python train.py --cond_dropout=0.1 --norm="layernorm" --blocks_per_level=2 --ema_decay=0.995
Rows from block 5 of the denoiser of a small text-conditioned image diffusion model, named by matrix and row number. Rows with one number belong to one channel. Each number is 128 + 24 x the weight over its row's rms, rounded and kept within 0 to 255. All counts start at 0. Numbers have three digits each.
After each channel's rows are labels from the 100 images, of 14976 (inputs lightly noised), where the channel reaches its highest value: "lies over" is the class under the peak. Only what is clearly more common there than usual is listed. The data: rendered made-up planets. In brackets: how many of the 100, against the usual share in percent.
# convs0: first 3x3 conv (model.mid.0.convs.0.weight, 192x192x3x3, each kernel summed), inputs 160-191
# convs1: second 3x3 conv (model.mid.0.convs.1.weight, 192x192x3x3, transposed, each kernel summed), outputs 160-191

convs0.122:157102159133144126127156174117160108126113129146164127141114184140093120139087156153134138119133
convs1.122:146110137131136128135104140075160138122175131132157139078161133122116136129137151102144139116098
lies over: ring (88 vs 3)

convs0.87:104143159129177109083136154146125115142069154134152097165149104172144105163124145140150122132124
convs1.87:126111126108144164107122140133122120144152132104127148080118106101115165115128077105089094136092
lies over: ring (38 vs 3)

convs0.48:139109077113120115101113102111148172166131100099114135054147170136121117139156086119128131105102
convs1.48:102141125124132126148133151153105136120095170134091172102108131074118145150149126096125160143139
lies over: planet (99 vs 23.8)

convs0.185:125133122112144149130148120144112150122123128160159103096120122129103169152147094167115099122139
convs1.185:103136129102114140148097145121122136107102174084136127177115122127115107118160113096139129117107
lies over: planet (100 vs 23.8)

convs0.62:086124127129152082150151123165168114122148115095125138120143130146105117127140149095117144130116
convs1.62:140144138115134118121127152154096103139126123106133132124066088145146149128130156149123119120136
lies over: ring (45 vs 3)

convs0.45:096153107120098150155165086108124166160173126165160140142131155115123152118114160114118144159105
convs1.45:117126172148104152119103128151152152112096125131078105127170144172142101119108151134149137145169
lies over: ring (72 vs 3)

convs0.77:086167142187119167104082139140130111095104117102099127122100126108126140111122132135096151136134
convs1.77:114090145085093114101118157067129121151119115134118128117147145121157146080096131110127119159140
lies over: planet (69 vs 23.8); ring (29 vs 3)

convs0.169:160137089157131127119144111161085187127138129123117185163122150102140104103123160127165134180167
convs1.169:154126138129101100159120146208120149122125147103111125136150133117151122120139109095125098141112
lies over: ring (90 vs 3)

convs0.140:102118127139104127131180140094094124146067161172152135103122115151132125129142125139152144130152
convs1.140:097159119101105111096140148081130099137155135111116112126126132115101124130083135108137081125153
lies over: ring (70 vs 3)

convs0.57:136091121142114168165105137154111099156148110132132121123111117117173138127129130153107147113126
convs1.57:114143172065146106183108155105159130125095142132117143138141129128096136122163120110101121155140
lies over: planet (90 vs 23.8)

convs0.11:121129146124120144151120121094103142127128115147147146141127127130102169108132155142151154132125
convs1.11:125127207185142130166060110186156094111127138150145143084134154106135114137130108117141122170094
lies over: ring (29 vs 3)

convs0.19:116068104113115172098147142133119160142113090103060133148178123123095138140135115143095129161146
convs1.19:160128177157158119138128127094121087139091153148117123112117138130133136105135146134092134126136
lies over: ring (86 vs 3)

convs0.156:128119107170132110140125098113140104125141135104122108092118147116107130105133121126075130094135
convs1.156:146093101135067124148099105146125101102153109134129137099114150110132112136117151176110159166124
lies over: moon (32 vs 0.3)

convs0.102:099127158124160140122087161167160124128092124134139185123127157152158153121125100126157118101111
convs1.102:160103092114164117117126158094129168149106109130131152110134154140144122148129099077101150154150
lies over: ring (28 vs 3)

convs0.51:124155101161141124084136097133135128133118184124140103166125105098139170097171122114129126124168
convs1.51:111125127121131121105121130102137168149127064111102101116126100117121086133146143117122139127128
lies over: ring (78 vs 3)

convs0.58:133146118158131122124141140141125102105191131111142109145147116123116093082121162101119106153103
convs1.58:115091132147144168156144123095125166127118059121117143161139090098117142105126143155125144169180
lies over: ring (71 vs 3)

convs0.29:153144096140164118155127154133152103174136119198148145125128096153103123133135163145121102118118
convs1.29:112134135069158107104151134110114137108133165110097140098151148159131101109170119105150125137134
lies over: planet (100 vs 23.8)

convs0.119:110114103114094136095172130118092123140121127141167135105107121098164100115112064132123099151152
convs1.119:109130116112147142140117111104124152132150132076117125081097145122154157116158085131145104117143
lies over: moon (76 vs 0.3)

convs0.160:116126116070144118104145117168130090154101148174088188140144089132113127103161099112095131131128
convs1.160:103101171129127176110075152148144124109141129111139117118147184102184112139114100144141105132140
lies over: ring (30 vs 3)

convs0.150:108069108109135200092120145108108103153117110094113109102146119114160103118176089134102114104128
convs1.150:128122135176124085144072126065171100152102115132102120134100131121104130155148123106139145153174
lies over: planet (83 vs 23.8)

convs0.8:156173102127126107146140151076138106126130140156153133143113149085134140099162150159140154117106
convs1.8:105085130124113149119157111185110159078111149157105127119155154128140092110128180127120107133146
lies over: ring (37 vs 3)